{
  "crop_scale_min": 1,
  "stem": "deep",
  "expansion": 4,
  "widths": [24, 40, 72, 128],
  "init": "kaiming_normal",
  "optimizer": "adamw",
  "lr": 0.0012,
  "eps": 1e-06
}
Rows from block 6, named by matrix and row number. Each number is 500 + 40 x the weight over its row's rms, rounded and kept within 0 to 999. All counts start at 0. Numbers have three digits each. After the name is the row's rms in percent of the matrix's.
# convs0: expand pointwise conv (model.blocks.6.convs.0.weight, 288x72x1x1, standardized in use), inputs 0-71
convs0.0 095:428562514496528523429519504493520482462452502509515461464426405471505585494451466543395544517466476575475485476522458547438497498521509505494510453501553528516528549524529488479560475454532452589475486506491547495483
convs0.1 098:487507552568533527508571527473529507473456529443573491571399529439516495467505520477447507504516581552463462490424500521504537454535579558474494497487544489477520414454529503519483488514522483470553475476491497440561
convs0.2 104:545522508551481536511442544557577495519501520446425520465439512489513519522447494497479486541545514564483536457478484540508501468473489496484480509483510424486459460477509556478475532548549493468560525385514628546519
convs0.3 097:506571468533490526434463494473597494514508510471482499464520506446556539537456520545481538485444544484457517445509467522523487461499519507444450512431532535522560566488551483439559450472484447493394452551499539540530
convs0.4 098:544454452520520566490574446454500548508544524461503488540513427474570553507487407488437511527464450472539515514449502513506571507499468460531443576478504527508481470522465507506466534473516498519526506427521623485512
convs0.5 108:614535536463516481526498521536527575542474542525507491424544558518463496445490519502487462453491450520451539464543527499573554457452587455527430521440483490468560461511508482544502522530484476464512538458449501528548
convs0.6 104:456518545544499573491525481489528516556537518465515521560525539360436506468443503508530506508512467443463497495410514533520515548531486543535439569516444532523512531513528503461447518575541520498453473507493493430537
convs0.7 096:457515533445546474524450491432401453507568505480497467552445534507518454451506481525533564543501502458485481512517493417454466509528524539511496453530498552502522482505544574479502439543496455403489523465532493528594
convs0.8 097:449519529511529537475508458480526511485444505473546484513465493483573537518458441495463619466449530452479537496541456536504554480529528425497515517427549540510494558533546517455537505472520452536529437567558563520555
convs0.9 101:509495494526563555535522458442546574467449487469513466522424551526515527444522396403444555474544526439505503502532533434538504506485527547470462445517531510494501518520556558484496475506444470505584522496499490471525
convs0.10 099:459470466538542490442527473498510460464486457438510513459465530487496551479526462487451557512485515519514493500520476511464514551539412530397510504524554562529550546546475450470520479435505381506511454569484524576508
convs0.11 094:538504503576511542495533490470459482488498555426468462569467472418528466490515456494531524511548524432464516480469541471475534536578530537495444446494530468486531503461513522491447476417493528511471387458530580507543
convs0.12 097:511499493571545567536474499464518470491444520530468540514536469499507520490495492508494468629481522506533481497438533490470581513483469469508444546475457485522444563484466530507459522489562431509543492509542603400515
convs0.13 095:492585503468483557526485474427498484495483532488476468489524473463461540469495498493512602464508487483520501541491452581500477553519495389562512486537481549540439506528538538459492590539517463486473464613493482512530
convs0.14 103:535521469465477511476494470498496524556562496484454475493457476500517506456449484488477562447410513439456495462524445589489522567494493410516432519526515505508469550531518596473556481448482460484563457477512587485498
convs0.15 102:479489504480520504478457465494438535489574507441467493468499519506546513426462446513468600521434474449445462470498481519504512547559505442533500523506484589545499581560548538526521465433507438514548473584491513492511
convs0.16 104:489574491571515522545476465533472493568493501406488447495512558474512554479480531517499516490507425478506513477449503472570433515571483513486509468468483583540487479458504492532482541445392552489480447518482478438563
convs0.17 107:553567496517445515444449491549527494506544527550556543415506508481552469566492500521569535501487483549436495478520501496576512504446515537454460475534525477472522432401497469546532502464465482499514412425460498489493
convs0.18 095:546471544482419478449523547487545564548466605539462576447475513534466463554431540563549528485493525532442529517504441524540538486478496495529532495549538468437498509469508506514515520500503546520466511476504537398466
convs0.19 101:489500479523443473539492470467534558568531494494537517500544465492572484488518490475559468539503431503485584597551404436492456444524509450509497514478499590514452497514527609479458508493497507500497473535437485496481
convs0.20 099:430503488505544535468480520485614513513485512498549499540472429463529524487508395453474491572512459472496543482611500449483502478527521480501497487542521485490475575451491525510476478490418468537504486456550542480589
convs0.21 098:532543504488468483522477472533460483484502496498452452457453524612509507491459598580532405493495541544479478527497452510528547482447529510539487579506489509486513405480465496569488563530485488493532532523416456489498
convs0.22 103:513558454378462443514453487464514539565557571528449515536452495488498567468424530462469511514506574549475528449518506514467501536435470523504463493517554480425503533473518557517526482504535478490528526436512564503492
convs0.23 104:511483489465555469552476566543499480474506471527513510511476546490484480493571435448583424500495504547472439439552534492530451464551466527477528525513487478467539465457555615503514446562522484458507514475474412478536
convs0.24 100:449511434497484450496437495512553511527522441509506489464471435578550480517516537560524463430549522580480487527555441497554499494524479483489545521552515457505476479432420489547515506470471515531524503438432440476423
convs0.25 103:493527545535505532540458473487493522516467459519435507446515609542504521519427515493502480468462493478494458427570479469535487482508510478456490480408522434435547511451539386530565543453499486539516462489485548529499
convs0.26 107:465395526511471456438444485516504431523528455482516470507574531490476458537487441548563476528495444511547490473479538510480472544573429480487475455503464463485447557448490449486561495438555498509476481538530526543431
convs0.27 096:489540517515488535476416532497529474551480473510417472531491502503493480564487452434560551421516479485449500480544530473521471443538499536493460441512522486503544493454491490502551450415482579457406439498477500533433
convs0.28 109:504505528420462492511514466519531525517493609510509516472511472478505463451450498479410536496507478463442487513553403523538521478478519368567491541496541554502495551537459534527521510497479446486545506549490565486460
convs0.29 096:482546532473456564480548497460395453511411456555462516500513522496440505462503531554515423520482503487533523537464495548517452511514564489562545504523452534499508510440541534511509602496532522476451474578531449508510
convs0.30 102:495538465582529441525471520550526454524492479443535498535528589546527500516537433442492516522500528462481537428575496485517513478532497532483441471471493485448496592522529532539528411490412499517461470446440493519524
convs0.31 103:423518547464506514499485542535515519552540523498477510519480450498466486472446532537523576521490467508427433519478496552549464532440554563493508475549502554483504457508504562426559499472570431510584455535466468568517
convs0.32 095:551524475543515505462456512467531474521473445468552474432532528517481482541586415485478508549479391523505522492543446482511508491534565525490533495478522562523472510533548515546461532550387484499440508534464499518571
convs0.33 101:490445503559497530497561428394534547553534558476558447516530474459519452451472512501487505473491479521492589509504492492538538446445559448596467580464541499528472544492477496518475520501447458518530523499462487497549
convs0.34 102:468474497466497471526495545482579557557520549552502504473513407518483433527467453511547482518501484516470562525514441477505478447571514475525532459607535504545491466491476586520434515469477506481471538443511424445524
convs0.35 104:412491458515435493488541542479513440538538561525515527479484454473521516499486482570536528515470491475547552520480450540507448531557457404561560492581516471477503567540439502439469535474504524517471441562527535513478
convs0.36 094:466575537502543508517479518494493422579488413450479471447533512534456454503451525527580541524464532474459462485517507513527554541505533463497507509531488543501469514464585522546545471471505507501507483602430426551467
convs0.37 101:489495486435453490513509572505527509526544586516469602477496384434459516478473490509482508527473526493538548486490463536452454560526443442518535523531476477520428532487426520432498487485559508506486534538567525530509
convs0.38 096:512515506523475432486551471520513495465507598457554566433485461525483481479499521540485482508510517504519541591517426520564533431513515456526560479524469506539491493485503515472386523518469514527532490539494483382444
convs0.39 106:545475519497454521525498495540528520546546492543506512473439494544483501502467572580488538467495511518426485452541478537554563554518456511509454517589524502486551488389548454460488504439463473578531480429478515461479
convs0.40 097:551489521512438479560435519531556498444486487502452534533581509532496516479511540542559471515472459457513459506498591475524469524520478450460558490554548483429529518523468564549560485445477569535507513440541460553454
convs0.41 099:499468429498393530454480544554549451526536513510506530534556469438430509563542489450509472477505491444507476477472471521486492552495402490483551463480520550516522539558432502436490442452503546494469497501568495550519
convs0.42 098:546483548516528481504431481491513504470501498573504500475534537470478546466575495453464536432476433484490477486444513486505514511555564509531497467444449568592478516484541487487404452548477496448467520584492429457532
convs0.43 099:494445486478436551477474534457514502508511548529464512521488502496495486473464475495476521471535497477520521474466488520471481619554440449538492470534510488503561654523508568461493437437524485551464481498588537512479
convs0.44 099:453552484540422503432529464517525457487546500530579575452461411481447441513491520556516467539462500525473537582474492539503448533508440520519522512528499486486494453450507539449512551487489465549448426490472491458444
convs0.45 106:474544556482564515566507513520502470551438445518497527494480463526580511422489471514429509544428612522526484553527471538570476537492457556458507515498502547507486448544563494485546487511496413497518470475514507498450
convs0.46 101:529459576586506544502487505517514470527468433526501554517491513450497522541481516469466579539481501515472470515511593506549536554457565578489399528494467502439513468486517494472487545470520518569455448467444564516499
convs0.47 095:522499478409502468522456539546414534493484546548492494490558488476516462551524507522548453453455529457488559530594508526498510521460480464521515503505512396422547538481515568526493454480453526553513491518582524538461
convs0.48 104:529479476462447543530445522564519485469488532547493498569521507540481522462494539523566482452545446523513482445536607491494479562482471496484527482527523511431529511465549508462504379436491534519444469522461511590497
convs0.49 107:460471452497489537508437528475503489489513539493467508497555439487505561501563500545434514466509466559474568460575493498511483525531394432528538485492517445435470585452421494479512491425548516476477513506509507426484
convs0.50 101:429501514482548450520457470444448543506506501476569463499460528501507420426569448448586495478571503478491462494543519484490498450493468501502512505478572520505501481569503545539443477590460462464515524465490470542575
convs0.51 096:556449513498459549447519472490521537593527553510487516511439551511472475482464436456495545463482426436462493495494487524504573507505452524536465540479488525509524474523460549533481480435505541528513397436517585469564
convs0.52 092:493534515454450558464549533527499507542508483469496596539434484468508496441442491489410481546455564474532535571491483526443433502546537396500492522476527498476479462523474534446550464455490470493535488532544551503449
convs0.53 101:460521482445545480462525515493510519476380542500560549480548464531585458503593468476489488495537469481474459462528449476470550478475549493546553472484603501464528544529435453463504522509543533507511547494449521540498
convs0.54 102:510555563450552538445500471466466438479466460435593500566385501504487491465447493530509517499543519545516438472474482537522468556501489537512479446415472448539544494481478469478507510512547489549452485544554528519530
convs0.55 102:429560529505505474488523539498486489478531453477473434507478525450499438429523468462524451537535587447577436538529496476488499483486461495487487477493604541570528464566594557501497468489480442450520511494464518521494
convs0.56 101:467549383538469473491447506482487517499474480552554537503467508531506487557536531471509487536469545491459454463564533469537533410463559548450488442545554472461566453469543485497484489515429561458478448501505523512556
convs0.57 095:531459444505467522470471498466508584540496494452521526504536536496579528495432489548500472506514479570491553577475451499521547423506551440475519455553497565497506480499436434527514549480425448455541529509438521453465
convs0.58 101:438465476521514504550518459491491475551535496525477419503488508535548487517474418518529611463426499454515475451480494521471491524563467551449483495514469565536486562578555574523470468544469479497502490493591547486487
convs0.59 099:526469473532467561517431571491573544571500466457522541552470502506493515523488492429550423476484526441488528490490524493550507567498490509492525430568527495483487493461491530461519437454517588471411487477490574542523
convs0.60 093:479499554499494540508532518536498456522487496538438508589515507439480467454527517506482478411444544515559494531505467566459429552549408515583516478508446551531469483490473515468524503460532512508469539546484493556402
convs0.61 100:533467477424482539544485579513476521514477560519451578562501509462427577535552526563500521472536471482516452445520541500498474573505436524555513458463473421459530527499488459476522491502491533449523551550565472522482
convs0.62 095:493471515484503503474490539474499482484493530468484533560575469455446579593533514522488536426491515499554457488448505579395502534493426567513532583498476493517539472504489492497550432498518518518419481468529489491442
convs0.63 105:452540506537558509470492497393499475462453470484517531541420506458551484442506485516548566556501533479430488477564476521449564492563527464493462497462569545564479513568514483480526485518467408499509477516560490523508
convs0.64 098:462481488462477553536474496524490510528572524532464551517471439439478521492477513583513486545488475460490363504478533507486458565545453462501489547510464505428531498513473576490514473446602536429505503532524524498489
convs0.65 101:453485494488507571507497600595469432544501414491502524486533529482428567539557503488497504537506505549527465436525537487507434537508456576498537457503483432462485452483500472547534468476501497469512504494529463594498
convs0.66 103:500531571511460519474462491497487469455515474468515475468466569506551491459476560496514589507464517484455535509464457498540561544496546517431383528502546531526548476474576539491540506454523498543493453483500618495522
convs0.67 099:473535511547541539476478524539539414441470460434511466496486404433481541509475518493501552507528562551449533468514507509453499453514571546539444476516490495518573471514569528483519502426516488515470395521508525536466
convs0.68 098:437417554475464513565499504529435507562499526508523506530490488465494523467559535531555493493532464404554533485462491445483392515521467537495574575500484489509484502533513476431542495502500474506401498542555519482514
convs0.69 105:489515480564464481521483468488511580501493567482513511388487494525563452501449479466575520539511504512479514507574481456561516492523522498467481450564525479505467454485519525575483499502444523527523450455368514509558
convs0.70 100:542499585434494444534506469489486590447449534452456530483544563505521476420466530492507496440510538501429460481498513512531566568457516465477470520502525522399525529500544483521595470491489483528492488469534549492460
convs0.71 098:447523503508497477482513499516451462545443479497501514494546446489547476499503515490588550515503416496439491542525511451541469506436489492443537521574577583497551459494533537519567466446551432487521474505469432555558
convs0.72 101:436445453520469431480526499496469510472482466455474565489485487576545510546520479477460474519483477512508570588585484409528476512511485439467544542493541601538470464534532522522509561539479524562503497542533469530478
convs0.73 110:460507495569507527472461483545556480483463469458528463500520544468609497552573425446497516583507492541455499437524496434498509472539558509391492483525521531510452505549505551489496460509425492531519514477494485552536
convs0.74 094:501516431431488424543524558531503521558538471521489512519518525552529478495516531495499483499429517560518429492535548420531428484483456483523524467553542519524440452553580550535543473485496511496536502544459413551466
convs0.75 098:427510516543544547435436502457549509446454492473557432527432481506547496541549516454536542554530504525454431481547501473465517496532500539470468445511569475450533506511501543520481458459516454508482432399540535485502
convs0.76 098:400587494494542508475528458492463496437491459468531519484447453522594469446564423486547529554491523466482470557517465517506479486532565521478512502446558571507548468537532516491493509483485442524577465462517505489544
convs0.77 098:482523464470567542519505463488472526517542525547497538559509457443472571470522503545450506492484458440473423476506482489489557542528537427558502577501538592541490499557499521463435499485444455448557459548482458459519
convs0.78 104:474544522517509509556450431505505516421455478412535476502476518529564490471508496443500527564412519480522587503508446529509455531578569479508473478475483531497501517570545526441532452471560561508458530532527533503460
convs0.79 097:492531524526503521533465500558510469533547514488433479512482492474492456547546471467449551480404434508512541460437473519465437513633520456549472432466450497518544530555542514477526427494466470515470467495551465516487
convs0.80 101:524507533509461506445448503513511460518506505448497468473556573621571521513519499550624499481544502481462523452479480469597546518494491477448509501494516462455520570447489510475489479495496548582511516457489474502446
convs0.81 101:514583515499523484478526453530522511488492465473523476458433565496538478480464500489492479494418504542499546526445385555586529485409539559530451514539500504494561425465565471493516522454487459503512484479452549480481
convs0.82 102:527547484428466544507499547575448434484480458504457551461514466470530459526452518490528489429511520533497500491479566548515556545563371450460520497517459499493555503521540539441515498522434564485526522503505477487439
convs0.83 103:362500517489565511508506510522492403489506422458553501518466479479501452511492462494501516589490563497561484541491509487512465488563523530425485450458497527519482429539594515501489528505486458557477496499516515534560
convs0.84 106:473540498527509494482523446533511545399413483450571512498491483548557512538567559518454497467475543459433531467539435471504525466529532475489550469497537459427536537503449455508532454513483519531541441510540499454427
convs0.85 104:470435489531523484452491553516507451472459496486491516506518481438489504554549472481476572506521499454519504403560550504448439490548511494504531461553552399502441604488465532480523497519525496486466544472581526511566
convs0.86 101:528523557492468418480475462469447503507409501520515521404527551561525498487524528490493488503465485559434466511580471425570488506456531473488556425515506538446529473546502536467551508472518466509551502506458427507461
convs0.87 094:452443504440477518482473542510519461490469510532531580476449490521441532565514491571512571437553502502453421528498547473546437494484509537488512563496433509491480429465536480472501493512477519487504449446383455500479
convs0.88 103:508547504552476477472437450507505478490562470469490493490536549535529517476503500487554561483495574503462500435497498555521527517477436503513488509501501474617524512476519519503434448448434518510463367420481511558522
convs0.89 100:414476495432457535453526526467433479541551497546527573496478425423433504478494486555544519551436481454475439513503544526479421498459483516520528519516487529516492542547493555424532536512576469459535482535501505506505
convs0.90 101:379516515498523522447476508489490460526504463442536494477433483502506514498488513487536615542524470485447443512528474488522470560526513563418465419483574537490522530528525535472553501443511431525476449513531511532536
convs0.91 098:498586496551555505492536460478510462438514391489545488488462524482583546493472475484454539525387546519508503518471424539556467494544477518439491492512493552519528522548484462443556494496521454505468499570533452496482
convs0.92 100:472586485460465499490476482558469504514510483517537503454486519538526463493500536507577479522463473548429468529500490485611493517459502545507494540562524534497540430442566577534561498508538516478532457527414453524425
convs0.93 105:487469541478524497485548542513506401491500491477505462533447445480474445481504531528460549527503548509531437530353525492436427526543456520526471524521455451550442470545500547510519483509573523488483478479469537440494
convs0.94 102:461578546451520415490510462537507435515543496430519480476492489534480489508531514524526503521478517458507474502455458497516449511597541515497499519450467563564501495538578546467522494548511445577506497605581474517501
convs0.95 101:462506478482468489451459537501543508519557482461550557501499477492518478526511485474524489523552517518417519445550506440491501535560452539458528317497548474442506487474466534460515434481476498467487497437493480537474
convs0.96 101:462552505409516482486513530504505493538506496478493500559418432538488485487495455468408475495478575537606509509521456591456500487510487446514498562500429445468414537473497534451512480507500483508528552504544524464527
convs0.97 096:538511482503491463512557523547534540499461474499438494514481494485585493469424511418466506540453529521502505513556514552476485537424537420520400571505581499495484473515485464518566505503513475498571471482529598501497
convs0.274 100:538503456408501461518569501539530548520536554518466527548439445505434511493457495542421464455490518510492514538532455499491536480492437415576529483547481483474426459499417541496461541548512475489550536547498506469476
convs0.275 100:549494494483469443483540553576489484482492547538457605508552508538448522539543458466429422472484519545514499497516495485500494452516488418573562457562495463552516533456438473489440537484495505499541533512500468499426
convs0.276 100:548458487487509547487523525495432473467542499519493541525536503561533502512530509460540491581491539513527453527571556488545510528503479402502461498547477532501542482483533497504535505374524438484519482482408405515444
convs0.277 098:467519496526487504464543501460475463451534474413542518536434486518466511476511475568526569563479611503502490495591449525437481527547502512529476477542476436451514490486498536458534548433500438454534497488543532475567
convs0.278 096:529494493524471509504492475413456510538419569525438485511503517585485496562452544593537484422561409516502487541447512507528570469492493513577472488495443534488452493495504429537507521499529520524470522448462484513482
convs0.279 098:514539459525553495527418543409440563512484472497528488512488498571492512479492500529525499515529520407425514564594448462503529443524538424465530495453541537508447541486487502510428454514490525518448490501500509435470
convs0.280 098:542466533496460487439480472503481445514536559567508494562489497460456442536433481515560491525468441480537500505389525508601447549546453568518472474509476538525529457490513555460461441480554484516484466512563498485501
convs0.281 100:481416449575525475476519451512496483508549488558507536573518407446487480449478539507431505499528450486511475522441513563454479447542469492550522510593505430483470447494503514516478564528553543465575504493491515472512
convs0.282 094:531453513456490471479532538522489472478478528491459565448532483480482443494489554555479451553456525502502515523387454492504512491514437514535510488504405487497443482505571482448555502515585539519473550549560497440421
convs0.283 092:466455499460479509431495512491459498458432463487524492490556498509488531522560480521581478517467409493510491590500530535538483478488540510443517471589563519516564494545492541459552544513563474498555474489493467591431
convs0.284 101:530475498454522482505577503497482509530515530569481521461503435538503520456459510511479445530460553498496503592480491544506566538458530431522511628524505536477483476506506476495525571540562509431534483547531540442426
convs0.285 101:500609545535459533546540512393547516457437450456566457474424486472513490482484517480426548466509606524503468539512447513500503491511582562491517521487548463535541493498516508502491513495516491503463495523537553462526
convs0.286 092:562501522568527506530511443509490547535608599530519512533480459455482476436427476518486531468525440462511487443479510555520518465474452504542457518453498497554499522474452563512459457494537528438477473448482570446493
convs0.287 099:498532603475471537469507528503509477469453565515545551450489567490468467493501573503472486588531489516550493471445431463494513484506564512563491471504450498453552517478543508518520463513577471525546594543481484424504